Rows from block 2 of a small class-conditioned image diffusion model, named by matrix and row number. Rows with one number belong to one neuron. Each number is 500 + 40 x the weight over its row's rms, rounded and kept within 0 to 999. All counts start at 0. Numbers have three digits each.
Before each neuron's rows are labels from the 100 images, of 14848 (inputs lightly noised), where the neuron reaches its highest value: "strongest on" is what is common among them. Only what is clearly more common there than usual is listed. The data: short English words printed on busy colour backdrops.
# fc1: MLP up (model.blocks.2.mlp.fc1.weight, 480x160), inputs 0-159
# fc2: MLP down (model.blocks.2.mlp.fc2.weight, 160x480, transposed), outputs 0-159

strongest on: green ink; teal ink
fc1.344:486543516497536591555444486473461497462450521449479513533465493476528474460512459536478481542507481538475457505443480391486527515501516477533564471497437516493527566497522481438499474545480532555524462571418501553433469491543491540470488451504463448536449527420536512522454429413491515499424522550586490504471466548484461546527567507555490522443468458421498497485462429449496475437488543499478557528530503550479505497534498490432474505514475533500607492518444465474551524509469420
fc2.344:550444443515491480467533525529565488495592478556542488477462589475530452487492565473505537468538524552512590468575547540510514554525506539498475539538535520517453478533460474513475451449489466514464536463467496562522522481494535527543535507500510534445444473556569445495558543476502468522568470438446464494470551509476571463539496457424482595537528538509494489540548545499523464480452472527465441523470501500555485394440449483561478495532522479521526436527486601481482543501456527

strongest on: blue ink
fc1.226:431551500538475499475383408515479500517454505481552495474540534514527526550493508519478496467569523481523505474411535532478507519477437538622577477504398478515524493474469523523500498477447469555549529489501573474510465435520433504493567493495503508485499489551547522428457511483533529545533505531445527497483579614488506484488573532462489487511489531482490462476512574437502507468449614544468514470488547551494482484448488541484526478500486498530543550462496493566490431466548469
fc2.226:517459535488510462550570500456518473464478537460469518525477432452445470483499502524505529516417496530374502492598496553492559570539533492396399478482526519502463508504562528443486469501585506468486494490498397573475568558509476500530444512542491515416484547541434477570542528483500446475458464478492454464514457474538481443501453477565510499509494517448512494521475427527554506523545444476549518459533496437509537535486504526502491505474508485490428456536530455437512514515473502

strongest on: orange ink; yellow ink
fc1.56:422481507476493447552522497559561566496551556466443445482504495465495513530528541532489494522489473445467585478540559504513501504573524524449512541460552458453536532545460540530486506560511562504552553523472518539531467449494454530532438473475489486547508538513466495467530501574474467441513486460552488498579425469484348483558545527526503422494577474412550499505474557472535494543585547469474456460536495525495561492524481490479463490515523468490489449501528556467524479548479539
fc2.56:497525522580518513468480476483468448452464508544530518449551573500517521541482510529499490515520441534497432469514553528515524433437458527523409503522422594456496443528511520442455576472449515577465474553489504498495539498500540464437529480484444454474474436490459547525486523453520587453449513557489541508498534505454504472431461443464436496493502521554513492546494468500464517467522467433552515515534496546420444472437613445453531533531470523499490508552526418539484522502465507

strongest on: purple ink
fc1.79:522547508517515535489547483522545587482546500553574477464517493429522512577505538441513534591503521522483489572510544495518543458544539503532492500470418567540555491543552495506492462516484476538546502536537538542531484478491572505519532490518484534516508499481565458500507463516491560576559491555547474523541491491526588445477525548508585511594509421532542491496520553532519462518444540535590503508567532516495464539531536491527524540492518491503566541559486579533555586543550549
fc2.79:531453496520509473509466467534502442534474507490452557543473545595468529448497472590511513436516518524534510431534455502519444514496503516505476556549547457509466598459433503515571574488528582420491489483477487463498568495497461496523528521492552475523543528542451533532506525483543479406488544457470525422447528501551482584481541519479372502443500595509478550510498498509505544527559434477479480469429527510468514530541491525473472501537488515474460489488518433494435439529470519

strongest on: red ink
fc1.211:544509580508511522511595447490503466561421477506532488475490418534518525448469506577531562519498565496539515515455496515497453463505483477544485458467504527542562498487485526573428530512502482538480519504519478493545436466537518566465450514471484527557498468485583494553568478532554490509520473519435435454543500501530508570538517531557443505507455497490538472477495523461498522523555462459503533542552399467558475361520510509481500469500456515523503551515453422552594544497539522
fc2.211:416453559542516512526467603487473511564493483484511502506490501567539522506492476451494563484464499471500529638492509409516470516485473521538511417503444536554551444477519530475493464465516537544553518446512482555528481572528455472455533483456434478495545481457491465548518520427536411481548471560536496430531536462515551536478543491537421550488463473493529536480540480432489461535484529485483518541596455455463492467469532498535537498532510489482439453546478527507460558447453498

strongest on: pink ink
fc1.467:470523502483537425507466517448493475534488457461559501525515546591519501491454500489527496532557473514499544517517483520608505513617456524478458558550533520518459570498442466486470515499485477527474489471463517456549517527576485500602492452459571479532471445507575475542511535459466544483465533573548560508565493438603504463429518529549535471583469436499456545497495544478476520469474502437519568473462530498545500514500540530456439470490456479494550510519430472491466479475466548
fc2.467:512528483564454464553528449398498542513560506550516435425510428537500630530464471507515456494431536508552516512536474469458504520495511490451516474483464503469507457499489558532523466463521516371514453494494514493514422529541584560546564544490453540470523503551487539495526480484511510478544534503462555517475445517428452426490426486545522477472465515489474508494450513509487470544518567434469519574522474537440454506514540570522491511519545430430474485481487527472564524485501510

strongest on: the letter e; yellow ink
fc1.435:554551539542551535489485495519528569590548564484548547507464512556490523550493556564509504504504478534584541544451550589540552524483504543522525505488531596501514542486504551493442515495494501547506512570489552566569482516513532562547603490541580501534499460491494558471521570469551531532476533524572556512503509519500509588537538497506574538506578478534498518506499519535488540554539470526492477504520513532521552473541482570508561508529563477552525527568526537508527524557553479
fc2.435:542478480498508563458507422582545562538575508500536537490515539513507541471465486498495491550469510486475488502432466488536528517423494479453473520510553590495564445508564510509497551505489466490528532450497479538530473464548496524476522499568508471542457494482446502467501540467541499464436437473474519543407484556455485529549569540492516483505556484503409476452482501461453492565515473555477424519439551545488445489392414589519549491411531460508504434502497531457496504499526454

strongest on: yellow ink; white ink
fc1.339:562509505512529495526514449560516518507512559437446515536412486456507468487525486442560503547420559492513536547509525491556524545458489474523506562412488538498459479524514600504571484469472478508525489475536503519534596537524571438486508479526517532537421550452435455540540557474564501426489526485451516475569495527435469514458479535460547526538486505469504533535465494562428469528524517482436483491513466510502582503480503445439512530463486528459432486482442498479534530570428560
fc2.339:528555488480548482539521485534507507443538473446561492487475454490480472497526512508496535439516524543457573502495491438472541527593551508423487459526529448433546480421492499483532488541529531364475499453518504540546508507461497446483485522497465544452551501557472501509526476504493380480472454525503430530573507476469438454593541562479537500480465528504524476510494506545506501483579491525464528446484459536514535509499510512502471487488551465463442493431566566544565559482507396

strongest on: orange ink
fc1.302:551529438528497508553511484556582583495509534495531530566498500469518471544521419537467501495550496580531516451485559572439496472481483501446526432529439553458563451543460505590430547514538504541561508514496492552488512536558510514482547460519456537465505361460437512534547522561476472496563546515578480471515532537515492452587479497511527449487527457498480537509534505514533509511517482455486486478500488548524522481494531457504495486558504491528510397528504491489500438526581432
fc2.302:568495554459505508617476554455450484513566436498499501450492456486451506491427527461512498503544492453527440459481480594442502392504529524579491479505519558486462396514523464476449432504477468464517487490512484485579537493535500509433499491503494503484528545555431456474487473449478486450509521477507457495485496553574452455541516501486540573514498520500453556508566423511493504531532502462526460523432604582435536486510509516449508522515503524445498465448525517528552496502511449

strongest on: white ink
fc1.440:444505453524514491556549467419510567550518534506516500465413462487523534534506552525593520512453515613422513539557554507458501519514517503520517453495519511508449505546521561428530426487568578514463505549485475588492547525462529498578537457450449502536539533477500566498478552522493500493525452493483489482466483502504440501506442481564563563490505561565542502489546512477589525576515467445517515476508548480531486509537495545446519490501491490545428491446515495454510557545452454
fc2.440:525428509504492506552537514471489518528464497491486491502492513489483436497421487528531467511405495522524530496538438514467487494427532525489441542412532510498492525497538526475452457529602563441465507485489443540492532604488602508558493492488502500514410444475466556528501571469523439531430535515560463436495467505484465487557462559465442508472563573538555524561493422574528498569519477498494513463574471473510573460538555461517470485533478537522490491549526503469523496532494531

strongest on: bold
fc1.188:430475406502512509474553476479441526435473572426478516481510459495488540519462510508467511466514550522458492405451567485515492484475485453432452505494468423569532426494459476465559500443516483451477471506466469496544494463555599454469522572515539546445459446474500525442521481426491513475486437514520510449463519525504482475476552543428521521459452475496523451473463471498521458541496539532399537451517440418527503489489445466533479456519487499508529465504514468456474439521425431
fc2.188:506528643534452507506436479478506437512539467521449546459515546473526491448505479466552474536451457477544460490513452557383573537545442513531463489504547580556499513475540476504479468523491526534533534478537429502510523482490468529469492425502476519543514587504514476516495484557473494469553513473489489544490471479513547507479481485578492509556552521472474559544460494461476461473566420383567503549411567566463490491498499516482522507518507510516483501486508504509544484462602522

strongest on: purple ink
fc1.272:561509578535486448584556495452562558500552473568465429515493458437462446540500516536455548501496503512502482528524526523558510579546456501469502518524524525546540472558510498545480460545409494527515605470495527569493452478522545508470537475524497514475460482496573494462504533570467531522515464521488455475511516518483492451502499453587610508497517474529573544474547497551517531492492579570546548447522512484522584555518492494509521475527572500474550521518559531584548532500501513
fc2.272:516562513489510475554546498539513567468501527485508476485491481440472459426480548393495472510463524452453575548531578518440532546468473467507521492505501562503534372493527475495482384520486455548503566434588556561552475535489510530457463499510475498521466446519578464470495499504448492533560495543458475542600398474472496466519444531505559507499484432509496519498511525524479485489515549538479511502527484479512526505484492473549551453489545483543566485485571505490522553553544524

strongest on: blue ink; purple ink
fc1.478:509532530495524475570533444545528446525447500506520472434471407482497457582472474549422533490481541503518504482459531474464458432538487437524488418479494503507508454530439468579506542474467504566535551455418482506524447512521501542459478484416436524478456485484530453522543472514543503450512537503473451421465494454532504450518451554568496485434515454495530522446545561530456511479507507421499522481553498497546537437414487431479513415528532485489558468540493490486535560451532473
fc2.478:465582448452459496432486477552507442512520561472495470495519556494513567524510545548510459477502459553479439429520465526481498513516518484485518500527550481460432516495515461461550536502473491485474455493453472452469539462455573512499447547547550505511448512558488526471486505546578601567394536407505455535456510502487525507468458521501546531477547556474458436534470513535548524413545496462537498531495504509569522555466493519446487478476441522436570576478478455462473436504531560

strongest on: green ink; black ink
fc1.221:486517559581510477503488559528511462567547537559522501500550564592504552546508570524539571526516553513522542520509498540540539552468496437505501571530534555499507523493470491527528505511480554440473563521518449538490509477447514549488527537564543502555537472565511549524501551491511496558532481472514533450486587588480576537498540546495531515532545550601560569534533558562548493530535500503531521468476562476457534501545536525496556518516544461498514511528488509548532522555457595
fc2.221:551500490470496557478554453501500569432485523434472476486486490475469423491485435479506454515465528489491471531478528423454471484554494630502554496440485502520486531545504516531510471563526526528554469495460579499573520583593512467511478487511475498438528548468495482490485449525460541428519513517578553592511519435527398514557499438498480516532498485437530442475487458506523554504533496523516507539487432573567544421511479533510467433530489514533514465456511482481509484472553451

strongest on: orange ink
fc1.5:499500499533428531578507449458497522498497516515538530523531461485476493515505472469455460505522522555552537527529611481544512493513467525489564509520524573548592499552498497557440502502464525510455548510449511543527513610453505454491511570456485527487486504495455385486571553534523433430523497574501491502562532510484480605610490505496534521515519519440545455484570512478517564501479561401520463505499488532518549517502548478491567513524522485521543494520541527490543448449511490
fc2.5:441536448471582491573557493480497476545504444406498525499466423466446459444432506504487453540583451473514551548486520483470432434498507535511533477442504494493505478454461558539493489443506518469523556483480559615550473573529545483516454499552492506446526543505483437499471401464463476493492521474457476485498517534493465440536514454557509514490422447526487498509473551556454551466544517518465493459507504522488504484465519485566557448527425519563446498497531530543464537548440486

strongest on: yellow ink; blue ink
fc1.49:443530473508451537563506484556552549544493509498485454538438438547491490465437469497511460559532452475529483492500512520477521514475502463493498501467530534580528466521537520538501500480519570522508551487467528557520562506500476481472537438468514509429551469506547505436583439522501531465501538474481486513476553512473455443508433508544503415453491449472560506451569550590514560437558522448518485545515523592550561384437491418527525488490566502496531468506524516471557523514561544
fc2.49:539497531513572432581534501518522519413499417463493471472549489512473441463529451457467462462597523499465505460476527504437460543473548476440503478475459525558461476579481500520482507545494483491458568516488518544538516499510424493492529446439567565508469456469419551472480521467493494528514480440560506572530499451446490441455481529525507467515489536497522456547510490534442503472540485542549480533426561556579447499488530446466572525573549516461495502461465494415478472546514520

strongest on: pink ink; white ink
fc1.247:429469489500484429519522456507494461475477560462537517548519463555482551474544559551516522529553511484519509576477584550433489531545501449529518530502395523480517445546494577574500526494597494468541487453526582442512497428604523495527508536478496489487522543531477485526458517470547565509523556524480447476519554533556549535511521474507567525525453523424523488478475507410528445522512562563533537481512523558495565506473447481545540497550507500526502512498519571504469555483448505
fc2.247:524436459495502474481524523516480579500525571495481474482606482438493478456478453515547505439573501488562544498481512457495528493469450491546493486560438564584527538448455493519391577552449547537499492490537497524455471478506540514472433529546526452504470478530458475455445524354490511558460467457502501488481546443481466492477538459573518461462483448501480481460591487490430470459483494547536530563549531480527550496477474500514500519461524439507540487536545506518474466469469453

strongest on: black ink
fc1.233:477488503503579540493458472521538571570507504442529502525520492505532482528489505493501491498453577530526495464488451532476478516493461516443491562510510477484527454452501440424528488513523456477498477492481502501547511505504453510478498484440551528489470573597485543506492498545521442535501477564481472482485470584533464453473547390530555482511511570478574533435522505412551511460414469493513486501626531575562525477484517445528481622501474533494565555485524481554496451538524541
fc2.233:515517598519472535485480503487493489464482477520532502514496508450423525455470466540440479475493452468467513520495514457564581520520484458516480413490433557490451579530502528580424515498510522548491525500490437588481555487488550534558494477537446478527518427468555432449457493481491610493538477453489547573496486450472505547550504560468447544513504459507446493608494501505450500482547503517506512458430467438447487554484479563441510390475528467504495462529499510476506478481492480

strongest on: orange ink
fc1.142:481488527527568527528457454484470457422526530535510514500518524541517492470490540474548501484507494482563544472484534457460565549458511489509591482552539520452523459495549494407604450534511511514524500575414460507406555489575483567497519545543495496479473541453506515509482506436453486514475488523570430565483496502490493550534536565561543504578536468474572506527467585518501513564493509519477550451494496557496563544485541526556531479528505542479560432533487491537559540532470545
fc2.142:503579495475422535489495542512444544534462448419465485517424488495510586516563480530512521555506532492429403599461450532537460486503449480485490486452486467567500528482514513549416510505477463538501488511580494497573372545467514448475473457525460511569476421512465548480528524551559516511449476504465535491508502529494485485484468451485489526458479524507482483513517402470499488483524507473491514597537480476529413502535495534463559500498496498518457596540530479480488432479492495

strongest on: orange ink
fc1.479:503493508531497589510503497474543504536548514509469468491501502450565547518499483561553478534533469476527513474513516543519566521515459502510489488530435537550493520475515528536478469554489540526558537550576460502527531496553543509532504430545422527507541452482432521481513546479458564462488560514583455522548520526531568557476500588541485575493565439453385539525568489517521455551555457521568496537396528494465510484535516553481503451567517495529458484515541534504569501490529416
fc2.479:509509494535477483500518542538523498455507505478542515539510476584482453501508505467509489482490498528455563543531527483499397476496563498531512509500521499443512477556417490514515519470530493502448469484425548474528477524493408480516520579464542497506443579453601543516463473553580444573485495510424586481485499510497421462534495429466487471515486525526593398445492506462464568452516541467495544455609465522524520561468462478521510567474474513464500496529530489505441506554501546

strongest on: bold; green ink
fc1.166:515509505496510507527442475571500497515495430488469516510455518510475444426516499494527451480462532451396531443509513511477447539536438485487588575507514453507487468477425472479563481533519608473485475460511529489527491562485466504490509425543501463478511473499496516568469478497506528445501450525455556505503551469511476511524524449425465492442481516463479485571523462508513507539553516509340529589499475527472562489441483577486476419551534537578537529529496464489451528529517532
fc2.166:493455511521602460456435440494459465514453515556457484496530473541500395492493480515533530502528442542461551494492536466559482533588472506530457563539473508503510454530460482477488563508453552401465464524453524537460544532451471547547535491558550502550538497530454472497461513502463553451537477467534595522430591457525514508489509472499468518495450447540558552503480498530535475520455488440456478468459557491538540487477409483465428495548501513455473455539552532471475538534513558

strongest on: green ink
fc1.319:434519488551511477498493502469505438536499547521485483524491479537509520499484530426465492513523538510469517486454456502462631500515503532476489411461529456564449541450490572439465505493546451494560469479532535535516447460545525460559476524537482481507392501557468534511464561543481474418510481573487430558541557525438527508521517477523522440572547442481457475484490486437563568485460435471485455542503542503493508508498558436466455530560554515497498513570563537518481534463497559
fc2.319:438465493509473526421529595530588506529528456502463520494471537445532535467473473461517588538487502572547532409546499491420472503558505419476526513468495488472431582538553489473503517523498496476460476437443509424515537419451483493545436475465510503506466543516546505564543416498526504433509495432466559551563458467466480497562554459529507399468494493527511462479551520491476434512528531529546526447470566510495487514554504518466512465515503502562508526485503492540482457456519508

strongest on: green ink; bold
fc1.462:535461411423470554521509425472513559486531510434518449471465529483473550459451523546504462523501549444473474555517472433404519422481471489475492412516521486559515532477490456511515474453524477485505467457535486467490496505489540459477486488506454393526440540526462553419535556484535446474504541486473452439526376485508497523437460612550482453519515449497499502459457574506472522459456475461522506453494505478501417561512561478471492489478472462505507522484494473446451486505490499
fc2.462:445585501490487497486505587474474543502470474533533480519542475488576445565469515456512470496473478469527496526462509574527515567476500489498572505440513422405531491516527512467427462545486440514472583506429455496527470510499493475474483497563518508494541478439570468575513444479448528523508464485547527510495497527450516508595469450506578554496520495530510493449487440481445434430551533427503502550493460554459545531479454568485487444502454592515469440469466508472557511484529465

strongest on: blue ink
fc1.468:473575501512521474529446504521448480475494496465481550517394501459452454476472481554459520525420499510480433481519485540471581480550491460475490532523458500529470490529488468435490460548482504560497513520415471509504447475384491501513463482460508489529443501478517485525461479476480546491385462512409468495475434500446528541472528474472454473460405450496412434450482496504510486509491558491406533532507528521464489501450413436562482425451482500455527538470484531455514461485479462
fc2.468:537460460481492481501482475485594475468501520492489401571480525423525445541457430522504475476502509526542463538390439525476486489535558628493576513500535523488504558535497522564493477527513514481512469513417501482481569503565533420525479460507455489370539585549483524539517521507471532463497439498512519523467539452553483494543491524532542438529512527462432567568513511488495506528507442527464496508509462515555472442483530523520421478507555487537501515481492471515461445530503476

strongest on: bold; green ink
fc1.229:490457452472500494527467458500491608476469470487481469448469501485430455469444469487451463528506505432460448508484458473484529453459434454504465433503532461433491521501481501456480470486470489456483453500417496468494451451456470411453483431504460483483455498444532485532456421479524533510492479486507517428547389422530481498441524541480502500475447399429453491455436524497483509502460517463465472494556508504494456578444499471463515434505456457459520519473515483436431508484535413
fc2.229:503509522453435484506528442473455599473434502464489477467479442571509531541531506562473456483502454533561444552489497426466554479497484506500505446463478452529451498440524527462526539499496481540531501490446513488515539566534477441490520440516473489548553510576448514505384506450516426438469539537558570434514436485517423505514479520486502426592561462506484508456489495513536514487509473539515503506527543519560564595486511528528560396505479533484487488485475475505555480472538493

strongest on: bold
fc1.366:560485434493462535477586498519486501526510516488481524539531502507470492557432567535542519570480498475467460484513479584512489503442445556528513439573496483509423392509480505540511540501573432494419497472512460521549545516456476503446500526523453501519490499443551601482517457453453460441471468510537470518490484548502509544526545514505528541430546507499478518476462491532473476442433529488512557516505505484503433538468428543445495558519501474420499394566511530474540433448480541
fc2.366:421488545454523510545457468548490551469465461489515499535494501482524524484488452449479494485518505542490539556460498445491477471538535469500462565405516568433485596455511476512428472467439530473545550468460520492441385487524460495508470463489562449527450502532527367448462506530532574546504549417465484505442478516455427479462483495525416452562500485496579446535537570483509481550548451494469473462491470500504533493486488493587505510527508469549498529479485503483466497512520498

strongest on: green ink; bold
fc1.402:465489481436546483543450453601481504468475548440497518480464551530503523469511497486467501565481413533535521509491476543482505505544494496569563532481401529521434536472438525487437529492491495453498452518463498533450505537486499524545583470514487557546486535536501448534462458529442483442469533528469547518515598475507539524519568525473428465488521472435524502548491532479569530546526525458471501493519562443522500454524386480449479545506505541479470539448591450428504502546565480
fc2.402:455492487468515452565473603507478439530458535516545503492407473553458425523467540516464550508478485480570518505537502495543421518485489479484465527474545393476464535625441516553491545474545424531458525464529478493504523517523535490466530548489480485459484486488471505496453471526436483462482516534478481438532472454501578477519531465465474541480509551391455519467510455514533474521486512508484506551437499494516543449475485477466481513455589534583433473479558485478452438544442533

strongest on: bold; black ink
fc1.126:496584519471508540530527549486528441477524490571529545541563398479450497567525466547481530480575505508480513499514525491534531518504539529492501525450488490474476560557496460522532523520542490557545476525494568506432472472589508511449472515468446474494588468593481509546483503538593537603520467492513453526544524558588519414532500565510503509504528614530525541555495521486478492510532547548527528518482511531445527537514517534517520587520534554535515478508464541507553529457498455
fc2.126:490607546501469507489460458460503466488442495451401484540458491503452544556547513530487498450421558532521496494524532455461486463484466543504550551547521459550492461519538535506533433456486523481513428523536561491491472573436544530467517553526517506474546497540489581525591402555433510507511503487546491478578487433513550499439504491496501486478490484517475522425405467486554515523544456535464582491521550494447530474511547499438445526549497467450464529486531442505479554498517520

strongest on: yellow ink; orange ink
fc1.351:549486458501486496595449491490478522540535553555548537570493543427511478549516460561402601514524538549547466503514609538478482499495464499543454514452516504483562462529442517508489499542489478550542541455539534541503448525520480528566520538523464510498467589547520412541534512556448487506575518554517527519515481540496440526595498521543576548577616498507528553478491499531486526538509491486483537510516444505480516521498520511531508481538474503512517481559514513536510493463525413
fc2.351:471487488504451552476538562543478529560499552503507498526429507511532509506477480483574485481459464525511478514518424482566552512516449548528470490561580559484535499512531482477460475461496533522554475419546485478472567460541515489470480496470418453495543493531603417441479497519523536412513501532455488414524497521535495572545510496465458468485472481492583497452506540487526525455498550435469468488515407452454523445514470536583477494410528518551495459513552522594517523481502546

strongest on: bold; white ink; pink ink
fc1.293:479513481513556524546482477479487491489405463519525486445508479525509490596501470534540488523569558499469526553458493584497519461609477468500488517505505519467474495501486495563484518453588500492483500512474497528547493526576564401521402490501544505470459517455441465452447527563460542425565586493546485491490465504412540497445521443544481512569474477447548526498495469520452492472499497543487528518568510484436484512528487479470465520423477507480492485476590535443511441422539489
fc2.293:456477463449510525515525480507479477528492492478490526591561554483488467442506510529552495505467477529488598490527492530530536573490541523547454503493457520469467508409536462462523470587498484492483577499525464482494609528493462495468473466460458557490515518582564486445458495521476532551466441518415497471470526520586382433470489531490465517504586521488411536514581502477529488512529544525493558462448428497519503503495553482542545449553497540505520510539486496462527466580528502

strongest on: green ink
fc1.69:459505530577538452516484497456492495476480548549515489509437529463505510501520423545523442489443492471511467465497479488509464574529492460497417520539561435484453510456437420566517541483482541529502489414533470476524507495454424539451441478487461441471478501553518460469466584498519428514546594509474543567528551527483537563484522529484466474438517545510563469454462502470559541479526451495473531481518547554476533423496420487479439509480549528502478487492462501436444475556543425
fc2.69:521533427487449454476555563475462535519560422470444492497553469474497515578496520573500474555508485486454514540514509495536489500549534447560515501443455516501452456501549492445504517509515498523551496539555529536578458526491544492438550478588590495460518518534508580576485457490478522501499468567570513513473549551458497518537479479556536541488526458444461437550523525489489421525515537538426466468543501512522490460493503473572529401558529522505543475560483466536409543502511523

strongest on: blue ink; bold
fc1.364:478473561482479471618514508592467539536467434509512495503518501440498434587483533452441473537503465477530470461512541541433498443555447490483476476485475568518525544526436512545489501517500461501489485461558543520475455503510425473420524470447532548509544509459485523472496507518464498550534512542462533451495500509443505554539384493531517432494462433481494565441524558553549499501501521470528557476549529490511531499495472423530492396494544537439521527509526508510473502532456395
fc2.364:513527453393529485533506477471416473545507532474515482587509541507533463530424501521510495487481531525472516495429522513536537431505488477480451440508463403529497504517593523483551499484508449475534500525511489426437526475452458531477568460456515461557451485515447452453536531464541523558466517478490535523495467435448471573527525498511484474500450511447512509470469489521569570451528531445475625443522503508423448513538495526534515482546598501494425557500467501537514462466513464

strongest on: red ink
fc1.248:406429508439410459502518512505441506504504551493502439509389541483464512503474504495539532532453506502465509534568463566478501497501504488540458512457485472545424543540506509515427476539541489444420508504458438498487445540521545467485508447458454525496436433471490519518475542507496497466476466532508510474519461472452548429559407480486473526525556510507540503507506426448573497481531475467505516523577532530543548439555497478508482529497452443538497554493534421486456528547381481
fc2.248:528517538443453526427458487560480471489553472469477517454465551488501551511542492445458523506555510453505518511507524454577501534515483581545519498548450471528476504494406485524534557488391434498512522501473542424502484441523453476452510514543511578437484474528534444468516420523475441435542543562483527557526490501470551496526505489499506447490505391497466552556485531488465496424518532525469476516524517494512417548458442518476492572515526468439497523465489433589509512520569472

strongest on: blue ink
fc1.157:505559505516461505525474504480586558475496512574508533436490474486494524514544479496431567501510494511489445540552586534497486549513485519510498505552552592512527447517440486542473546538539586546490544464494567563521469546543583532549488588551480568452533507575544491518559504535532506515524539512535386491516559515535510440569489559524536518519555512497551479518501583488472519499531494516502458533509530542625537502478513470501515489490436534481546478528563540476521511520514535
fc2.157:498516529566490522580535498532482593454468491502503499510499525423462464473485505421523412547468485475472493458508501505456442509548430577473521516391495569495538549484500507548506518492456494500486470447550565466475524487457483490457469541502523530501569503431499523481457520516382472526590471546491562475497407546475472472526539448487580529466474477474420508465490513513543463496481539557528487516532480502519500503448514503510436462485496558414495561473557509483468529561428481

strongest on: black ink
fc1.374:494514463494514476455474511426434444453465498553495472461465553483441470503454450494522377516446490491513468467516412467407466489516473466470489466502472454499467440496484534495518456513505552472483470489438406448474508574437513494546567491436440526478438507530542486527480470517550554512507500489451460449518427482422384447468480471477454556459481479512565459511436461544448509517534516487526481494495437467514506446517522473500507533499547537466464488543521565494523432548449500
fc2.374:565428456524479459486554532489592503506509544516545443487508463447464457557486542552529466524491554514489541564527511493528519495422460489534534521521398431585448492522587512411527437547452507497522512536477480473475511500432503508521540459511461569538444493516498528448442462527548461493524510437479566496492463488527518452503530483457499547383417443552537426531553509486545526499491499502494511517533489427496471539512490503445535468478471511479516421491571491513486469538464462

strongest on: red ink
fc1.355:443408564550494560499516573459480584523508465497543581493486530539500559460512467512489573531485506536584545587506545446536505533459465532557526478509536538551483462471535562552469522482531492550587526476540516505527480525539445504521595499470432524514506498463492471566581530504498478532578464545563530486499538452540517512520543492545456569519514517490594563476516486437525513536530521503514533530577426511474475501511530520506557531526524507482483476528495543525434514435462498
fc2.355:534507421462465495495458445464496576396531544483492524553539586440443435526560483482454429553547428527496456421544474533475514557516515534451507547540562458464463533494495465495556514505462477455497471515544579492500530488446513486557506533484515530484489551513463505464481551501415567526470486492515530563456470511489468463477481488451578495546512544449467501528454473582516523450476544510497535450421570531493537552550465500483506510501544477476539525418495533503464456550541473

strongest on: red ink
fc1.202:507506547545547560495501531491453592553558515501544589511520523489513592577509485485489538541492559553560528520551463471493476493485428458430465497481524469501530442500548486500442461532471480527493525523512517462529508500560454495406553493532521547518516546520427491530467481542595528530439510457507496531510482513533531451494463455539525489546507476445553454444499527497522556547534525518568456489586463522614507483540515437482467492550506451568534537453515436475496539557445513
fc2.202:512501488493491546486495496449494486451471471512526567531526505503452505528482428545443398490513468467509521530503447588496505537507502490542499486474454497605450578529458567588478476519528503528491513489507464499488555476474563491536448593502460455548529529446555484435489486540431482459532561541443562516490536448508505499503505613490471475502534503499452510577458511553419557477552509471505489437397507474482526588538428510450459474483494494512471506521462478518536537504516436

strongest on: white ink
fc1.320:459456404484539497410524431521428463481497496442499454475448436487541506465395464476413593493464514549476517499528441421499476506536504464569472515555513491482499468585468478462486456465537537489479539506471455513529518501474433539406494423525535447466434521517533525425528514498482529469481498458488537489534488513487501531474494478440489467541528463490476482449507417499489542497537497456545513493489528521410491525571477460509512563540488472578485493502439516502553467431551462
fc2.320:539529567550415481563459483521542486499468504467524506476558551475501448445606572539551445522481527468510509566478528500527483535496437546465465500477503584462504521472488529544532555486477530470495455443491475528510516441484519460515464536470469546499583467534452502502426499408439486563463476482457477444469520505531462487522437517501472553522477524486470587507464520434520482506515570541485495470519464411565514494450499498468440441477538456425524500507456458460462575570465537